Weights of a small multi-label audio tagger: 2.91M parameters, 13600 steps.
Rows from block 7 of a small multi-label audio tagger, named by matrix and row number. Rows with one number belong to one neuron. Each number is 128 + 32 x the weight over its row's rms, rounded and kept within 0 to 255. All counts start at 0. After the name is the row's rms in percent of the matrix's.
Before each neuron's rows are labels from the 100 clips, of 14976, where the neuron reaches its highest value: "strongest on" is what is common among them; "loudest" is the band of the loudest frequency at the time of the peak. Only what is clearly more common there than usual is listed. The data: single English command words and digits, spoken by a formant synthesiser in many voices. In brackets: how many of the 100, against the usual share in percent.
# fc1: MLP up (model.blocks.7.mlp.fc1.weight, 480x160), inputs 80-159
# fc2: MLP down (model.blocks.7.mlp.fc2.weight, 160x480, transposed), outputs 80-159

strongest on: /oʊ/ (84 vs 16); /l/ (79 vs 27.8); /f/ (50 vs 11.9); /ɑ/ (50 vs 12.7)
loudest: 500 to 1000 Hz (69 vs 15.8)
fc1.114 079 [ 70  99  90 119  61 134 195 122 144 119 130 123 188 128 139 176 203 109 142 117 162 139 114 155  79 138  72 109 135 112 153 133 151  55 126 124 162  96 137 151 171 153 105 120  89 158 142  97 160  95 107 159 103 132 110 125 134 150  85 125 154 102  77 165 126 137 171  91  75  45 104 165 146  98 127 150 121  81  85 118]
fc2.114 086 [152  75 159 163 106 113 122 175 160  57 146  79 109 152 157 144 169 117 124 188 122 136 112 143 140 115 140 103 157 161 166  93  98 148 119  64 106 152 151 165 164 124 123 153 109 132 133  89  81 139 127 136 177 133 125 157 102 170 102 131 113 189 100 148 187 216 171 126 123 111  95 124 103 138 154 138 104 121 127 106]

strongest on: voice: child-like voice (67 vs 25.7); mains hum (51 vs 12.7); /j/ (30 vs 6.2); /ɪ/ (30 vs 8.2)
loudest: 250 to 500 Hz (62 vs 15.5)
fc1.146 085 [123 171  92 151 143 134  95 129 120 115 128  92 133 142 147 147 167 131 154 131  72 146 171 115 195 103 111 141 172 130 150  80 110 134 109 144 123 145 128 109  50 107 167 166 148 110 180 174 116  84 122 154 121 164 131 112  77 108 120  76 138 191 116 172 175  96 165 120 146 110 114  59 116 156 108 129 133 100 139  92]
fc2.146 079 [187  80  85 105 136 169 159 149 153 181  78 204  85 152 119 177 182 149 117 156  75 145 145 145 131  86 134 146  91 126 135 127  94  59 136 126 163 120 113 128 146 132 140  86 135 113 161  93  76 134 128  91 118  71  52 139 124 101  87 130 136 122 109 104 109 120 141 189 133  49 186 125 132 155 165 132 175  70 113 131]

strongest on: voice: child-like voice (74 vs 25.7); breathy voice (58 vs 26.1); clipping (27 vs 8.2)
loudest: 500 to 1000 Hz (47 vs 15.8)
fc1.336 099 [123 122 143  66  70 151 150 122 138 168 145  75  65 129 186 139 105 106 118 159 106 182 174  99  84  94 141 107 150 107 111 126 104 170 189 146 141  89  64  86  74 123  97 102 149  70 140 115 155 130 103 124 131  72 119 142 148 140  80  86 163 104 103 123 113 136 128 183 125 127 128 137 104  96 134 150  95 164  90 140]
fc2.336 088 [156  89 126 121 155 109 111 183 105 166 139 132 157 149 149  88 115 124 120 103 188 115 127 143 156  87 100 182 123  83 133 169 106  88 114 155 132 126 187  98 145 108 158 172 117 173 118 158 111  81  91  75 105 114 110 147 148 129 164 144 104 105 153 133 178 111 145 109 149  88 156 139  95 146  81 163 122 133  96 105]

strongest on: /aɪ/ (90 vs 9.8); reverberation (88 vs 34.6); word: nine (27 vs 1.9)
loudest: 250 to 500 Hz (54 vs 15.5)
fc1.134 112 [ 89 170 139 130 132 128 193 136 173 155 168 120 140  93 154  90 170 165  91 113  83  99 150 183 113 152 115  91 152 116 117 109 122 143 124 127  46 111 135  80 142 127 132 146 117 159  89  98  65 209 162  90 119 117 157 147  79 113 171 147 112  97 116 127 108 140 119 108 120 121 113  90 139  94 107  60 116 217 113 115]
fc2.134 104 [145 106  93 155  64  97 108 128 157 139  54  50 113 151 131  93 100 129 141 119 137 120  93 106 133 152 102  88 119 149 105 150 150 165 129 173 115 121 218 151  97 124 108 115 148 114 113 114 168 118 192  93 161 107  97  81 101 134 108 132 107 145 158 128 208 130  98 167 181 123 176  89 132 194 115  82 128 146 181  79]

strongest on: /oʊ/ (76 vs 16)
loudest: 250 to 500 Hz (78 vs 15.5)
fc1.473 083 [110 143 130 125 129 134 130 111 122 124 167 118 145 122  85 132 159  75 169 117 136 100 100 167 112  62 193  80 125 217 104 101 183 170  96 120 108 101 105 125 119 196 135 167 133 134 124 148 152 135  96 142 125 145  92 135 144 121 122 120 147  67 141 102 109 143  71 123  36 183  62 151 109 108 183 112  82 104  69 143]
fc2.473 077 [151 111  84 219  93 134 104 154  59 115  98  36 129 162 145 101 159 117  86 158 106 121 125  95 165  76 139  95 160 147  73 145 179 132 136 124  85 128  80 117 101 146 100 191 128 104 122 160 121  89  91 121 149 141  65 137 132 127  87 160 154 116 164 132 114 109 141 101 113 136 163  89  89 121 160 135 101 108 166 139]

strongest on: voice: child-like voice (59 vs 25.7); /aɪ/ (47 vs 9.8); /aʊ/ (34 vs 3.9); /d/ (34 vs 8)
loudest: 500 to 1000 Hz (74 vs 15.8)
fc1.394 099 [138 139 128 165 104 135 120 144 120 138 191 105 147 107 155 111 175 142 143 104  87 241 177 111  98 136 160 127  99  94 156 120 149 121  60 162 184 141 132 125  77  89  96 156 133 158 131 132 123 140 109 138 114 116 151 142 174 101 134  67 148 149 174 105 116 106  96 110 122 157 107 123 170 169  97 158 205 118 127 140]
fc2.394 092 [130 195 168 158 108 104 132 158 115 116 103  94 105 153 129 110 140 154 152 142 174 138 124  89  85 119 163 119 116  79 145 127  44 163 135 122 128 106 130 144 176 115 116 146 161 189 154 204 122 108 122 174 130 124 111 104 104 181  64 117  82 167 131 165 158 139 110 140 158 144 120  79 108 122 124 112 107  93 120 144]

strongest on: /aɪ/ (91 vs 9.8); reverberation (81 vs 34.6); word: light (29 vs 1.9); word: nine (25 vs 1.9)
loudest: 500 to 1000 Hz (44 vs 15.8); 250 to 500 Hz (43 vs 15.5)
fc1.321 077 [144 140 113 147 169  67 141 120 168 147 162  60 113 123  89 125 150 150 130 145  90 138 171 158 130 201  70 106 130 153  99  85 147 124 125 118 107 133 118  88 100 144 164 162 101 138 138 135 150 166 142  98 143 150 109 125 142 145 147 131 124  96 207 114 103 188 117 100  88 140 177 151  68 143 105 150 114 195 108  84]
fc2.321 080 [143 133 128 176 151 124 148 141 119 121 119 136  98 100 119 102 171 129 125 114 147  91  67 117 155 124 159  96 105 116  92 109  57 162  97 135  38 149  99 124  90  94  27 103 166 119 115 108 167  79 191  91 169 124 180 131 112 153 124 113 118  76 161 141  82 161 107 143 121 148 113 104 108 146 118 106 157 166 202 151]

strongest on: voice: child-like voice (71 vs 25.7); /aɪ/ (55 vs 9.8); /m/ (27 vs 10.6)
loudest: 500 to 1000 Hz (69 vs 15.8)
fc1.412 106 [127 128  99 100  78 148 106 164 182 155 143 164 120 108  85 169 111 132 125  82  78 162 108 115 111  95  95 163  81  93  86  68 138 136 170 134 136  91 133 182 109 125  73 146  98 126 114 101 229 147 169  94 102 112 129  73 137  97 120 123 169 125 134  83 100 173 122  78 133 205 191 130 140 142 152 119 150 157  91 134]
fc2.412 100 [161  88 145 144  33 130 116 122 170 156  67 100 135 184 108  86 110 123 131 100 162 151 131 110 116 153 143  79 148 130 112 124 141 167 118  64  96  76 135  57 197 161 131 120 189 140  99 100 129 134 103 154 111  73 139 100 129 139 145 175 107 135 150 110 131 107 158 114 153 122 134 126  87 147  97 203 184 132 144 130]

strongest on: thin (high-pass) (59 vs 11.9); clipping (31 vs 8.2); /j/ (25 vs 6.2)
loudest: 250 to 500 Hz (44 vs 15.5)
fc1.434 090 [191 121 141 110 130 115 159 107 116 121 125 113 149 125 120 134 105 129 156 107  72  98 120  74 132 100 133 142 127 186 137 149 130 123  53 139 109 162  87 151 114  94  94 114 122 200 125  98 131 149 180 185 136 114 105  78 106 124 112 140 148 124 120 173 135 171  48 100 166 140 117 129 104 144 141  74 195 190  25  74]
fc2.434 080 [151 156  84 102  91 108 189 133 118 118 142 106 110 168 142 130 110 121  94 132 153 139  52 115 158 146 118 125 172 144  91  99 100 146 162  62 112 107 141 132  81 198 105 127 129 105 143 166 133  96  52 106  83  94  82 151 117 154 146 122  97 180 155 172 143 152 180 199  96  90 161 181 149 157 135 102  95 115 138  90]

strongest on: /aɪ/ (69 vs 9.8); voice: child-like voice (53 vs 25.7); mains hum (36 vs 12.7); whispered (25 vs 5)
loudest: 500 to 1000 Hz (57 vs 15.8); 1000 to 2000 Hz (41 vs 3.8)
fc1.86 108 [109 160 104  82 129 131  98 140 146 174 119 129 132 155 124 121 167 115 153 173 141 130 162 143 116 154 137 194 112  87 110  78 158 112  87 158 114 174  85 142 146 107  96 162 125 178 183 138 123 113 101 115 104 152 110 127 123 128 161 192 124 147 142 139 101  84 145 126 120 103 144 151 140 105 157 134 116  80 168 123]
fc2.86 111 [146  90 137 165 182 141 135  96 142  91  98 183 121 166  77 174 168 129 111 151 142 159  85 105 145 137 110 108 143  80  88 196 134 156 205 195 137 164 165  92 164  98 128 126 166 154 100  88  59 174 162 138 118  86 127 165 104 143 120 134 127  83 101 112 140 120  83 195 132 138  99 152 174 125 144  71  78 117 145 152]

strongest on: /aɪ/ (62 vs 9.8); white noise (34 vs 12.7); pink noise (30 vs 12.8); whispered (26 vs 5)
loudest: 250 to 500 Hz (42 vs 15.5)
fc1.101 117 [114 196  51 186 126 119 129 106 173 120 102  84 118  93 108 127 150 138 102  79 128 157 111 132 102 145  82 132 118 133 116 109 100 181  68  87  93 111 137  82 133 177 161 152 120 191 105  78 114 167 230 133 102  80 147 104 125 113 187  92 158 196 141  97 106 114 116 178 145 153 181 112  81 186 109  97 136 154 132 124]
fc2.101 123 [130 154 121 100 131  91 133 144 133 134 146  79 121 149  83 115  77 160 133 137 110 101  93 116 185  94 160  72 163 219 110 134 140 161 111 109 156 119 139 178  85 163  58 160  97 105  62  98 151 138  95 150 136  88 137  79 106  91  96 143 151  99  92 103 167 159 120 116  80 120 179 154  91 133  44 138 140 179 120 117]

strongest on: voice: child-like voice (69 vs 25.7); reverberation (66 vs 34.6); /aɪ/ (47 vs 9.8); /aʊ/ (30 vs 3.9)
loudest: 500 to 1000 Hz (64 vs 15.8); 1000 to 2000 Hz (27 vs 3.8)
fc1.225 083 [ 58 186  75 147 113 104 115 116 107 148 177 150 179 146 164  82 148 124 141  64  77 152 146 172  47  87 112 179 134 115 126 132 125 109 102 118 110 181  96 162 113 118  95 106 138 117  85 102 213 168  96  91 115  83 163 189 144  83  92 139 135 129 110 134 135  82 121  97 167 136 124 100 132 138 121 169 121  87  89 144]
fc2.225 098 [104 135  54 150  99 127  82 121 132 135 146 119 107 144 138 201 170 147 168 166 174 194 142  86 123 121 179  78 137 143  89 122  82 137 130 139 104 108  99 151 125 126 199  89 114 198 145 134 173 174 116 157  80 119  98  90 125 127 101 145 131 131 154 130 135  91 116 100 107 101 205  70  82 169 110 132 212 173 140 114]

strongest on: thin (high-pass) (78 vs 11.9); pink noise (63 vs 12.8); /f/ (35 vs 11.9)
loudest: 4000 to 8000 Hz (38 vs 11.3)
fc1.60 080 [116  88  84 118 159 136  97 110 118 112 112  68 174 128 134  85 108 104 103 145 109 111 169 133 129 157  98 131  29 108 108 159 134 123  73 159  95 109  94 132 124  85  61 114 105  98 113 150  96 118 154 111 140 130 142 101  97 117  83 137 146 106 183 152  94  83 103 134 109 155 163 123 100 101 154 166  70 178 162 154]
fc2.60 091 [200 160  73  66 140 124 111 191 133  95 145 119 121 118 143 118 135 118 153  91 166 157 175  66 141 146 138 167 168 160 172 127 100 133 129 142  94 125 122 177 112 126 113 108 125 153 105  79  71 141 104 157  63 144  64 150 125  57  79 159  81 112 154 152 132 131 105 157 138 155 184  78 141 161 136 107 142 104 118 142]

strongest on: /oʊ/ (96 vs 16); /l/ (62 vs 27.8); /h/ (55 vs 3.9); /ə/ (55 vs 9.8)
loudest: 250 to 500 Hz (58 vs 15.5)
fc1.383 099 [104 161 117 153 142 121 129 106 111 124 108 104 166 191 124 169 124 143 164 118 170 118 142 146 120 137 142 149 170 173 139 142 198 111 103 181 141 133 159  79 205  79 142 125  96 167 149 159 155  98  76 132 105 106 122 180 193 140  62 145 102 113 116 144  88  77 141 172 139 173 132 181 126  93 161  99 109  77  73 126]
fc2.383 100 [159 128 126 162 147 158 150 126 109  97 132 121 182 201 125 120 138 131 109 100 145 187 159 130  88 132 137  89  79 142 181  65 170 160 149 117 101 119 131 117  87  85 131 136 101 162 131  93 138 153 180 117 143  62  99 165 144 112 102 115 164  74 194 112 138  39  77  66 115 114 139  96 180 129 142 140 145 133 133 164]

strongest on: /aɪ/ (55 vs 9.8); voice: child-like voice (55 vs 25.7)
loudest: 500 to 1000 Hz (66 vs 15.8); 1000 to 2000 Hz (28 vs 3.8)
fc1.107 089 [132 115 117 107 113 118 149 125 125 124 157  97 106 139 118 118 126 134  60 110  67 126 109 169 167 176 145 211 146 129 109  61 154 158 139 125 112 183 106 103 134 129 150 110  90 194 106  84  79 183  71 168 143 143 135 157 100 123  98 195 104 144 140 144 155 104 192 111 201  85 200  82 150 129 139 152  61 128 123 112]
fc2.107 084 [142 114 159 144 154 116 189 172 117 142 116 116 142 114 138 119 169  80 159 184 139 129  57 123 184 165 157 114 119  99 104 135 111 138 157 193 137 108  90 161 134  86  74 118 144 191  39 150 148 125 167 144 160  88 120 178 143 173 108 149 110 124 183  99 121 120  99  97  51  72 102 161 130 161 105  88 144  91 203 147]

strongest on: /oʊ/ (71 vs 16); clipping (40 vs 8.2); /ə/ (33 vs 9.8); /z/ (29 vs 7.9)
loudest: 250 to 500 Hz (45 vs 15.5)
fc1.23 119 [116 192 153 132 119 186 102 146 109 134 150  94 100 116 132 114 116  93 182 145 138 100 141  41  93  93 149 113 177 129 113 118 184 121 116 185 120 168 146  95 142  68 113 149 135 133 137 126 144 121  80 100  74 115 148 107 134 138 136 151  72 145  70 107  74  76 134 155  97 158 175 183 104 103 132 150 108  85 159 175]
fc2.23 135 [170 134  96 108 164  81 107  39 101 100 124 128 111 111 111  79 151 156 147 130 161  92 183  95 110 147 100 188 124 127 131 115  75 164 105 141 162 158 137  97 138 104 173 118  95 146 147 102 115 108  78  69  55 100 155 187 145 150 136 121 147  80  55  79 128 112  86 154 114 149 198 104 242 147 150 131  99 130 107  96]